{
  "encoder_arch": "efficientnet",
  "model": "contrastive image-text model",
  "dataset": "rendered roads seen from a driver's seat, with toy cars, trees and houses",
  "train_examples": 72500,
  "image_size": 64,
  "crop_scale_min": 1,
  "horizontal_flip": false,
  "translate": 0.12,
  "color_jitter": 0.2,
  "tokenizer": "word",
  "vocab_size": 35,
  "loss": "softmax",
  "embed_dim": 128,
  "encoder_norm": "groupnorm",
  "encoder_activation": "silu",
  "encoder_weight_standardization": false,
  "encoder_depths": [4, 8, 4],
  "encoder_kernel_size": 3,
  "encoder_stem": "single",
  "encoder_expansion": 4,
  "encoder_widths": [40, 56, 88],
  "text_encoder_causal": true,
  "text_encoder_width": 128,
  "text_encoder_layers": 6,
  "text_encoder_norm": "rmsnorm",
  "text_encoder_norm_position": "pre",
  "text_encoder_activation": "gelu",
  "text_encoder_mlp_ratio": 6,
  "text_encoder_head_dim": 64,
  "text_encoder_fused_qkv": false,
  "text_encoder_bias": "all",
  "text_encoder_qk_norm": false,
  "text_encoder_parallel_block": false,
  "text_encoder_inner_norm": false,
  "text_encoder_positions": "learned",
  "init": "lecun_normal",
  "residual_init": "none",
  "optimizer": "soap",
  "beta2": 0.95,
  "lr": 0.002,
  "beta1": 0.95,
  "shampoo_beta": 0.95,
  "eps": 1e-08,
  "precondition_frequency": 16,
  "max_precond_dim": 1024,
  "one_sided": false,
  "adamw_lr_other_params": 0.0014,
  "steps": 3700,
  "batch_size": 128,
  "epochs": 6.5,
  "lr_schedule": "wsd",
  "decay_fraction": 0.2,
  "final_lr_fraction": 0.05,
  "warmup_steps": 370,
  "weight_decay": 0.1,
  "adamw_weight_decay_other_params": 0.01
}
Rows from block 3 of the text encoder of a small contrastive image-text model, named by matrix and row number. Rows with one number belong to one neuron. Each number is 128 + 24 x the weight over its row's rms, rounded and kept within 0 to 255. All counts start at 0. Numbers have three digits each.
After each neuron's rows are labels from the 100 texts, of 14976, where the neuron reaches its highest value: "fires on" is the input token at the peak. Only what is clearly more common there than usual is listed. The data: rendered roads seen from a driver's seat, with toy cars, trees and houses.
# fc1: MLP up (text_encoder.blocks.3.mlp.fc1.weight, 768x128), inputs 0-63
# fc2: MLP down (text_encoder.blocks.3.mlp.fc2.weight, 128x768, transposed), outputs 0-63

fc1.761:167105113128124121126108103106103153091137102150114122131089128155133126169178123147124170139108166149141099127179111189146190138130155119124121083150130125086159117152150112111115097088128097
fc2.761:122167153121104123129114146138131134154129142125102112138159172168111119118102163132113180160117118124140098162110139118115093107151123108127134144103123142118127083143150115102097107123128175
fires on: "a"

fc1.305:139108132111140120107140088109136165128196132129160112134151154113109111117092148088142110137146108094140052098082126137102146135127134090115160141110136136106145122141109119152132097136116092
fc2.305:165161118141144141095145112153080153118098137103141144181099125112094119114131086122116124107146115115072114184111125107179121134148170135131147172125132096142129119119105119132117139154102129
fires on: "truck"

fc1.652:096114132162085110158136108125141114103155162101131124137103152148111144120100158112102127159137106139134129089096121094183138109127098142181146154094104120113127141132133154149154121143113142
fc2.652:149128129092102118103137131133120133128090086174136139100139111117152099133150135124158140115090130127097129123117116123109103141104138090079109119160109104133150119161184088080119119156140136
fires on: "pine"

fc1.109:151106134102146094099097120098116172135123150144083084134117113132129164088111151117131143146172160131162117070086111140150170125141167103123132128090119142155165105123116120115146136111107105
fc2.109:133137137129162104158147167161117105139156147116171179148128104102147140171131105130141131141150143072151105168127109117170078125093128108107152105153106143168110120149141113105116124148123122
fires on: "truck"

fc1.387:176138114116151137144167091131169166134120147115118136117129178155177121125101124162154151123151161165138117102142157135141114099140159129116097137134130100158086132098145183104079096118083139
fc2.387:123131170157132105136126123105129103110101150092132151119156093097123116105085158147116112116129120170131134164102106114118129134129151166122117160140140109138119120142154103076123137108133151
fires on: "pine"

fc1.332:169152153138148116117123160098098115119113133140148089157131116118163129079121130133126119146137138136157072164098106135137152132137111129111146112141133164109126113142128110130087151142174125
fc2.332:150146093096153125123123134135127155125146112145119079165130127125108153151153111099112130148123106125063114135146144162154157160128114101134138153138070112115125097105142142115115134165108154
fires on: ","

fc1.512:137077072167119094162104133154105133131094129124115148144085133118138127143133113135109104162145135095086101135127143177107103106158168102087177113122149138148151132125108099114124132108132103
fc2.512:098160127167104156153115151106081151130113122136093098125140174146119158102119151107105135148141119155103111146113108131130116094115089142182141104109099115122132157160161125157119131119140115
fires on: "and"; "blue"; "white"

fc1.393:113075112141156119148130129118069139143129146124112107167079102179146113149109127094128130129128152139161112146142101172146096133166094134146124171108106139120115129131111099115142099107138135
fc2.393:147157138125097121128124113116076151067185129171119097178149170097130135106140126115124116157102162137119098169182128114107122131127113125178160091141164121116109117128131128106131126116112130
fires on: "and"; "yellow"; "purple"

fc1.94:118159131146145165115170166116133144084110114141151119132120132105112124134166139127100126143100140152150156147163151101144086128149134116114115115186120086116149157137111079096091120075111119
fc2.94:159094120103119114164094120131123163131141124157148133109124144128132150126144145079117087078092152147179128113112102149141085148115150094112159085109112145097127114113142154130094151117103108
fires on: "lamp"

fc1.225:151094116155145109044139128114129132158103142141144113153139126110130089094137112146077117108133108125104153108111139134074109098120137119131126142111115090155087126087119111147117081160100127
fc2.225:135164107133152088107137093102115120063138141133104135152138115121113152108123147119135162154118069157133127168137117150140175124134127123112102104177127118109137121168157129103124128130102148
fires on: "car"

fc1.751:128137110159186147091100098150124138098148163126139158117165150116167103147139157152138131114146149139111111139148101121122149155116133144113124139125079148128125084164171116137154123144166196
fc2.751:196148113110085091115132130117094120132084130145138111124127115117072102105152083097153125145122146133110146094078145104118104148119126148160091119132133163168158119105124191120084146185115096
fires on: "pine"; "tree"

fc1.463:135158138166172148088125107119111116136188128132159140138136164129109130107130138122138157128152114163127150129083113150135110087135119091139099158131089164137107133123164105158131130126144123
fc2.463:157112107137095126158119156153154163136099105137082126123128095119109113145138107175146091099126140109116122086134149071095106128133133170150143093137132096100151141108103170108100091084130134
fires on: "pine"

fc1.404:116108148166127139107138165129145122130120151163115091123153153142151128100120130133112100142126135114147192142135114108144114126110138149141121098119126154058092109170127101139126122151116101
fc2.404:139136154136140141139148155121108077140150105128155069070099162163134143111145121128113104142102108152130143121113131061111172128158138145116088176131149110105122147176141126180167143137155126
fires on: "car"

fc1.66:177110122134132093188114126162105143104159111111120180131159150135140149100126154126131094127096131137139095117161100112129155133104119120152115126140124115110133154131078096142139135113114077
fc2.66:114156129090128104099132130136127091117124171100123138105144117146108116146163124121151154114153138090070179126128107151139126152154140092098155119121156107144142074154167131162150150133120146
fires on: "truck"

fc1.101:143116114163130119159071123102125130126089168140146158094134115134136112108148140137101145151151145126120110100113185125152118127138111084080142156111148135123179145146129153137141127089154136
fc2.101:116115106138147095092112146112066083111174138145097135093107130120145117187122160140139124085136129127122140127096130132131173123138121140111148108099119102090162103140156136103116107138150091
fires on: "and"; "purple"

fc1.167:134156167142139081158139166117120168100114133125115159131142132144106130150134159164095122126171122109159144121131099211103153079138104122146198125151138114163109095130120164153114109130149122
fc2.167:123154094144107123092136117134159124116116122077158158123148099088121083101161111123166096145105109113115128122148114128122130148136147140107071145129118136123147142126116064069135114165107106
fires on: "grey"

fc1.467:111121099126130118119117110105152151161125077086142146161116120098113121112141089114113115156115140136119087138100116135059133122110031125133127090114135151124123152166114103139087123157109116
fc2.467:154110129113168141164112114102136129121150164135108174125080122170117136160091120116125117108123089126173142099110098126137108146109099100114088130100170125155115155111086166135150113136146126
fires on: "lamp"

fc1.216:151175127169117141126129110160138149152121152153129055140116127154113135104126143142155127147097177140121112111129120115149170119104130090133143191117123140110133142143123151094124081140122128
fc2.216:141113110119099108148158125099123135116144106105191154148097133106133111154140104116174169107127136135103157106171140148120091118142138138110092123136131151119152125111189092143121105103142143
fires on: "grey"

fc1.236:122155117143147105077147109148122123113175150137146160104138077181157137160126164171142128167151126145164078116144122139151154136123147091112113124143114089126118109112111158100153114068134124
fc2.236:145113116100123095158099157089143114120139144139088094141100133134153182152172111096082124101154099133113144166146179131099111105153108125154117097131122111168121153142132127124097119144098167
fires on: "truck"

fc1.267:119108101177073139128127154108140122073172117168120135143135117148148194111127124138194128102106112156102113130100154147101124120140128123143147133145100129125126116107132073166134135155127120
fc2.267:135114131140116121088127155169106132155146143102144132104109149149119160092193136156099145151156127129153135140161132158110117098158139153143108179123163112157132109099128135154138132115162156
fires on: "grey"

fc1.627:135116086114104116134170117128160153101125104112117170110083166145109128108101123179133129085129187100152142121124104105127156153144146107152106141124081106090130105106125117167096116110120099
fc2.627:116097141145120140161110146097134133147136129134158121121137079118151148146101146074122121140097144138134160165131119124089139111151117131099124173170131137113095080124129131108165142179125110
fires on: "pine"

fc1.363:126126131104132145149152141143150121123096137115125083110146177105158140129134116123108194123114110118109143145076139144100141174155121119130118123125136144062114150136131132102116126165156127
fc2.363:149109113102146123165146127149138082169146129156157130140135136155112170127144089078110104130110143132182138140169119112156126108137172126127124121168126125117171122150112083139124164102166085
fires on: "lamp"

fc1.612:107113128123177095119145127119110138127132111128148141123145147151154108121113127154183135119106138100119105106133134130128127159131151131169163065129107128160089159137133118130167132137151114
fc2.612:136109151145155121101120113094120161133092115102128142134140124097129113129125132144084135112119166164134113123107075137099114129142122133148111123113156107118148165134098126102115100145110201
fires on: "lamp"

fc1.114:092135142137141116091130118130113116153150130134189138124120152093156118123112153108177135124163160117141122136133175128090162115114138079117183120136125122186132113156114142177120106129120153
fc2.114:109115103089087155129143094132129111150161127138115098155129115121107094133144093108124105129109164115099108140105104122183120129140139150092152105099106129128106150119094098126120134133113118
fires on: "truck"

fc1.491:147153112170115122127099099089139091128120147135126129143124117097118132116150161131153085115113096136115101158138100132149146152133109141083161157072155158128108137149090144135138145137155111
fc2.491:084125155122130136099122144160099139146177171107111096126094141161178142143164131139111109168123125125164144132117131102151111118107151105144142116126103121097130134156111142103106146143148091
fires on: "grey"; "white"; "purple"

fc1.731:155149111123120126102177106150130132071113091106112091118128162176128121126138114127098124142129159100186197122137141142123153128163123106111161117109116134141157124092160134121134096142115146
fc2.731:147135133123153108094111169090139155119151169118161120151166155105149140114135141120144138130115168118161097142090089106119134134090125158148115082127138138132099150155154172115127094150096147
fires on: "a"; ","; "truck"

fc1.302:130085110147085122169163163125071116151143104123131115118099140114187102129111143122141134142154134127104138140135139172095131136097077107100164090123095161162175127090124113130084113107150114
fc2.302:126116102164136168113114117108112159118143134102146149144106126164116126111099195141092129140116145137162132146108130119106097094147169121112135160114155149095091160127142098151107123125129126
fires on: "a"; "pink"

fc1.293:128139129130084149136155129112143162116126176102127148144100099141105149135100189116119117111171124125165091121110116105114102142101154149163127101166175147129132162120156126139139129127121123
fc2.293:112139165142128081123090106120133143179155116111117139130146119115102094157145144139152117116122126156128105144106185142099158121138112158125100153115115115165155109111088152131162121145131134
fires on: "car"

fc1.232:138152134146108113124113132088146128108128136131129124115142132172096135094123121091138166115092113108139120081123133088117128133137171180133129134092138134155155164105122131163142159143130106
fc2.232:069142112104145172121125152122117144151115120148107126127168117095113131141115131134129127190140118100153135188180110137157130118131096086119124115115146106157157103115167107145146137134077157
fires on: "car"

fc1.374:106134106103135133134097142110110141091114164149085132098142100119161165119133141156107112101133098120094100159149131137168091121108159147109137134130104155084138172103162088146127114149111116
fc2.374:149124101134125111101134100129123130136154131133141148140088167164065141115124123156143153154141145130160148153149154133085163163117113093138103143105122133145113090127094169123121134095113145
fires on: "grey"

fc1.757:118091133096113145136124122088153097144113087124129124117132201114122135103104131166169123129128176146160136115088149084141133163117122124138151154143151127134110132121098138123167147130173107
fc2.757:135117110166143160157126141152094142105145128132112110111119082137108133170121130115099112134122109155124073153111123165149105106150121177162132151121106139114120117143113113129080099132127111
fires on: "tree"

fc1.530:148126118148108156133145130140145112106111117123069114156107151130126105084155124168188129133152116170131137157102136154138136133168103118108110158138141111104138138090127099133129130152179132
fc2.530:123146177134160139155131132111148124113114143158171188146177147117127124134105160123084145130114137100116103084112112132151115123123149134114142122106126117114092143202129131089144121121101154
fires on: "pine"

fc1.553:143112113144134157139136136122164063147133152164106129134126104099159150158140137170105140135195132146159111132159116108132140112136158158163132144120115133113106131138149102110124142138122095
fc2.553:117152153142124062145150131129141126129149119113129105129104100156138063127121165111143111106133161099113153147138091106139143115155136086104147155135146136109126089111134118148162134178131136
fires on: "pine"

fc1.184:148127100144128114134130092142153138133145099151093134070099113135125095140145150136137138152126155162114112153110161143131098141143132181134101117160111110115167082131106112129111130108161119
fc2.184:153149125154131128193132053132118123125145135087153182153155152131147151091116122110150121110094089109140140126129127157095122156121143102149144167100156086148099160126170137118149125108112117
fires on: "pine"

fc1.256:124127172100152137172144125108141111174103110130099107159133145089102149140129116152118176115112122162104094167116111093147169098127134092140173118145162156141134126139123120060120121131168100
fc2.256:155159127093112107149142143138136080157126134128058122158130105098156164156107112139133130112145141162121136087137088112116109132113160138108158104119159118144126087107157080109149142125133131
fires on: "lamp"

fc1.438:109132106131117135149103168147095116097155133094127117138089145129133109141125125165142068104130117089117142097139152173141114183113130119125107124112135146104134137126093136112072121130153158
fc2.438:097133117128164132123120144120104107128153186169103118128114113153139131096085146106157118132144099178118121167138127108131205118124143172154136116128124118123111104134129110141103092165110143
fires on: "grey"

fc1.292:153149113129110122147145139164113151140108171160127132151091079170157156104123138101115184107098117142143119111104126136140152205137098138118111149190113149155130164165163112149156151119157072
fc2.292:107115127082136104095141104150113131152132095152094114116123169119117128165134136099107089139097114102171195115131105110148100120148111126142129097106123130114162160131173122111081135081110141
fires on: "pine"

fc1.690:097124170142117138137148120120114100130123124113123102176184131092121189137129145128177143068116090160145143145125117135122135132114109148153115107081151139094138137127104078113134129102157131
fc2.690:121129135113101151117122147133099143145153118109120115117101155106130061100144108118083155146155120098117117110098134125149140138128146095091117128148093136161100100118124180147140119116076125
fires on: "lamp"

fc1.459:145131138144098103126164127132150174166172150082128096103173125130139128172104162095148117133119131134135118086105152125081156168156133127104126116149112136121151093113115118118143137117134125
fc2.459:141164123121145110152089090173137129112092078167078135127124132127117107103124112134110151133121138157104170147153117124146097122119115140129087156172160186122106152144153133109149130175133146
fires on: "car"

fc1.247:144141125076084109118106142132140141139159078109178088137124108124127132081119125150124128147095129132109115118132142112137149114075096120114153121118097157089159102129070163117143121140150123
fc2.247:120112153094127123121111124118154126134150115123155118160181128131123098074120134137156120158116113130146114135127149110101129118132072171109103142138140138097195131128114148159157094133153112
fires on: "truck"

fc1.473:145123138183116091124126143163137149130151138111130168137146139140126138154110157158173126104140154144122122139104126133067098126127156149123119131160105133149107125105098146154163084103108162
fc2.473:148117149136081115135157106179164119185124128115120163146131129130092167132121116152152134142119104135166139120107141124106117113163149155129068139149141118129166121156143147123125120089124087
fires on: "pine"

fc1.123:160132124131134117166133181093127116139132115148142085137066153118183116133149154110129119155159138127116128134095161138120156105107108075115153149125110121104128124089146175121149127108109126
fc2.123:151108108151110121132109152102112106070161151124157166137106160119099143089120156142144161114164137131128143113118115100140129124134111112136187125136094194124117140134104122126090131110115111
fires on: "a"

fc1.715:157111144121171120134133070109165125148134139147172141131127130144125166139116159169158124146059140116132105143171090121125121131131136133098126134133133160132098105165133108134091120122134097
fc2.715:145148113097129172146122105137118140079114121136100118136107140161157134117145147183098053167106113122090118122175121130107100108109128158141102169096136108148062124141154131128117125127092141
fires on: "truck"

fc1.677:139105156151113097166166133160119143137132130102097134121115117126110136143116167174140115127137148129180137139110120125099112134108153110121110172131095123146090135160132170154150130068123093
fc2.677:141097141154096098126106130194144114122135113153146164118153151131147111127098174144167160151120165125127141165153159125079104123166123133146077124161096101153137123137105128108159110121115117
fires on: "pine"

fc1.720:162113136119126101154150122122135146088098090115144145132148145136114142111107169107122117138116128124179129117147137139135093109156087182126141122117130140117133191119072085112141155096174127
fc2.720:121106120152122135109070145106093134150133160133153109127073114162126107121104146180074108085124176116090139120145113110137118132159156145125160151120121113139107135148155127098081080123133157
fires on: "and"; "grey"; "white"

fc1.155:127159154120156117104149142115096172134101101083111186128109123064127149135129159153089121134091145155115160127123151135085091109147152130150155125099136119129118115116108099145166083162129121
fc2.155:145095112110118145104128125123103113114125142102155105120164148096149102135132126161106166100123198138089163138075116173140179111111119140161143108106127156149110119140100127146098131126131143
fires on: "a"; "lamp"

fc1.740:118184134137138109111172139106054124134124151124149140126164134149128161162179105101139086144135138135135099119118131150132096099132138108120143158158111138120125072134120138091093144142108171
fc2.740:093146110129114133125157127126100117112125158118140123111125168133100102133170149115140091129112146171157113101127125141161083122093141146104160137169093134124124103091151150135123169105113148
fires on: "tree"

fc1.296:132127119134139141146135112130163159133134125189176131122142144181100122121121118122127127157088173157133133151125097180147123099135165068139107108125151144091115117076127101106080110132101129
fc2.296:146095157107167164107142160110172131155111161148132123112105138086107139142141068138074107124120136120091171144116133116151147125119112144095134116068122123153075124126163157114121115172080155
fires on: "truck"

fc1.535:132121108138125117102141119152140118136159142103113150127105116129129111109069133122148120125120154105100132134147133127113123140129068119127149099100131156141119131119137132125143146072167134
fc2.535:117142136124129131125135138135150122155125119135132141149124143137108126114109100168110162116128130111105089159122121146109142098132143116101181144124155105089155180116096131149117046162070106
fires on: "pine"

fc1.186:144129159123118085157160151141159133152098171125135147145116133161101185154143108140155150149106171142127079101136121101141135155145132103166139107149138162102162145129133164065097126150121119
fc2.186:147126107090133139162168147127144104146138132174178116129117146120134136099105103083083135136108147135116124149170102130131120151137145184095106104106112141086170153139141104107124178139116075
fires on: "lamp"

fc1.504:142119118103182126126134112143139149156118133156146140138140157144141167129138108137089143158135102116137121146111116121118145118103120176149115143139169134097107102121168146115069170152146118
fc2.504:098136121101111129123140087107154117096108132140183105107108109110102119134138138108136114124132110116125153159174139126146146110151170134124126092125103169117117109141121131088102105096102073
fires on: "car"; "truck"

fc1.446:127107098158138137175090165101104117161135154109140133115130129136064108116100127126132132132082176080141115099155132157125112120130136080123129106142153096120095127156114139119154164158120149
fc2.446:140123073095145157113158108152113132136140098138155122163125130153165156098116111141152126113168134110120117152146111109172132151141121131122155165096142112123124147067164132137134127128152095
fires on: "and"

fc1.448:153121136110116135163139149152133124162121133117106190148135155114150153150114162102137137107142124071181092119116130114150100121117110089121146147170101159136141157127151121104142129167101113
fc2.448:115166122117090129123171149086113115161125143157126121093105076115108132101118138168096123109105134089134088080095149134125115091165085147163125167120107120153088137147140130158143167125134137
fires on: "lamp"

fc1.721:126099099134131095123106197119110125142136130183122130132087155118151135120111117137115105172151123133128114081123160149183089108100113117083156120111098140097124147115148114144135099127147109
fc2.721:136119107170140106135131129118128137147155140139107108113129109167108145130109152139126175110115155140140111180128163132128166120111084118178120116165122099111162137151141110108088161170156123
fires on: "grey"

fc1.171:161089170155151149115122118125101100138088121090117108087121138162154107123100134121108156125162130124116153135155105133128101106119187108099156118116081110083131165126142118121115165128172147
fc2.171:129162134139117119110097122141136113127134123108107075171123140121134157076098072102110084120098121129092101149140134147102116187120072106128164111138136131140090099124132121140138126109108157
fires on: "and"; "white"

fc1.90:116128128123156090095128168183077074129135157111145089141143140125163082098134123124117139101172125155134095116094159139136097125139104124139105119133131129145108163062146148094141114132155153
fc2.90:135118144107128133157136090076135183120089110149123168118118114109098173143116164175154100168078148130129148159132137119123164123123132124132139154131123103138146087158112093153126172103084109
fires on: "a"

fc1.726:159169113122098112114156137142138145117136137136161117116133129172152158150146139122137136144161145096147117123114111115071120166110157153111139152135137121088138095141142128162114120174135159
fc2.726:096138142090132064094081150083117138135132114114161125111156161092116137101181093111132101107138118183129105146144104136183155131124136143123095127131150172148150158091145145115123120132138127
fires on: "tree"

fc1.517:161142115136121149142098176112131151128093156124163170141095083106165124145166117129138101148115178137112131132148101124141100111105165087101111128157129104116095131159140159115127149119162163
fc2.517:126127144112106140129090123168060124143105144106093142172127148107138118142115085102142116131095156136107100126111141118118106094086156131130178134142115095140116119134140133131154148143090110
fires on: "a"

fc1.88:134128123087121094155152118165128097138105084163089092094109127163148112142101150107159100150176119112104140081174127108114130169126128106097119169120139137143124154108106181133146130100170115
fc2.88:073157098161136135143102142103148159123171177084098166169123141135144176086157080119087150110109135149156096166138102142154112111155136131143147100145121126110113154154145104152121155155089124
fires on: "truck"; "car"; "house"

fc1.495:129150072150142163126138101118082177142082132120119116113155111120125152113143128109126129163089086153116105149119076177098114176122132131110148128100126142162140139123130121095115095131119145
fc2.495:194163139100112141148122127107129103086130106096171111115098109160152121117177133117127115146109171168157102163119176127175169095066142116089131122146120154118137129128139166116130120127131096
fires on: "a"

fc1.550:169096106123146119098145157121134129153120119110118158109099131155125130133121091140153144162091127179125158106117144141150139113114110156102171185151136112130143138140147110144109122122133114
fc2.550:081150153117135110157080084151152137119175147149184150176140128109121119078151170142142146122147109124123121153107119101155069134143123122160109103105142141132160143119127148103153130153155136
fires on: "pine"

fc1.329:124110116149165150127144142131093124125085169128122151155137120144146120142144137109112140133139162136173105121133100171124107121102185155116140103088086101103139135155158138152073106136121124
fc2.329:174150116156114168132103110111165161096156109101134174097136126124135141154113112145149119107164118082094140130110132125124104127095130136136159096135157131133106113076112133137128144132143154
fires on: "and"; "purple"

fc1.434:154090143131126133171107125122113130148151131166128150141128144091128111112117112134140109131105133081137167169098126124111100149100145110136120119153148144107155181111093092071165123130146116
fc2.434:124132103121108095068175127126126117124122126095095084131120108156115111161115158122129181115129122188124130085154120106111138132158129101100136142122083113107145124158171095151117138100145135
fires on: "a"; "pine"

fc1.574:121109118168115130109125092141134181074124138133109154122142088138119103145092152115124142118106151095101092153133135123092159078117152173133156099114116159097094124127150091103130083146133115
fc2.574:166123137112098118144079106093172088120104100138100120130121108094111128133132130092152117089135116131145126095163102109118107075115145127119111104097138145173120145089128156108140116117143154
fires on: "pine"; "car"

fc1.188:106108113165168117100140152146151117124104128174163158131119169107117086151111155186128124109145101118136088150129123123131140135162125123150103123141132127116126120098134103080184127164108107
fc2.188:174138074127109170144147089116140135102169124089103122131136109127137159128153148146126177150126170127111129141078107136143100131090131096118136117104115122119149154166150162133123076108121161
fires on: "a"

fc1.29:179101118140148141113060150131181173130109124130097154150124129137132095127105124103123115133130135150135090084104151117103143081113076092165161129102187147127110149127140110136125127111142118
fc2.29:160098112128126170127084155109165189159086117121102149120129123119120088158127115111132143143140106129150146108162132163126169129139069112118098111101175132122095149111120121132181126132137099
fires on: "lamp"; "tree"

fc1.107:132142108131141152121104131127146144139144129112140173140165141113155125116136096120123111102117116146093149139151113184104142142156121123109152162159161126142114097144123118125131105171105137
fc2.107:158103151127167168139147158117141073089119141129135105102140130126111159136141156142137139131120137128140131092117157147183091093126154127160091122101112160108163154143176135109136181115148131
fires on: "truck"

fc1.399:126105080122127131148122167119157090104150114114122137172066120090191142129127164129122120123169124141118127140132141110123142134117125166146145153116087099105126104130111095135120107129158127
fc2.399:131088141152115091123128096131122144126121147088141174093135153158125165086141124111122119152131120094136110131096120133134137111139087136105147107090106099102132111122151080092104173104114143
fires on: "a"

fc1.656:153105127149105148130112124116142138118149044183146116173155133103121092143126123134145104074115119126138097128137150175093115129146137124128124131130120179105176077105134119117109139113126147
fc2.656:094164120109087119142122160138148144128145165071107102112097158164137176132138146138144138168136139127111152115111134107142143129146139103128138131113110149170129099167135125141126126117080141
fires on: "a"

fc1.103:168155089111168123154108170092102152120140153143142098089134136132135176136087092097089145110123163106171158135104127122106121140159135109141121111143137134107123134163130133060141141110117096
fc2.103:112126149156105088152130115152111109154088075149121126115125155152145127133133138135140134108118159131112147116154122128142098134136159100089158166134119116113175140113201099119138186117097103
fires on: "lamp"

fc1.542:108109127074138111126097120139135135110148157094126145155161126077164123129146156139106137121177117160122117143110129137111149111104105100135120092129090115128110188124143133132122128143110072
fc2.542:123141123127133157107118169141128153116124106136139117115125136148075109119103126107109115141111113066154133111132162131172109158127102147141130154148159135108107092118106148145123118122148144
fires on: "a"; "lamp"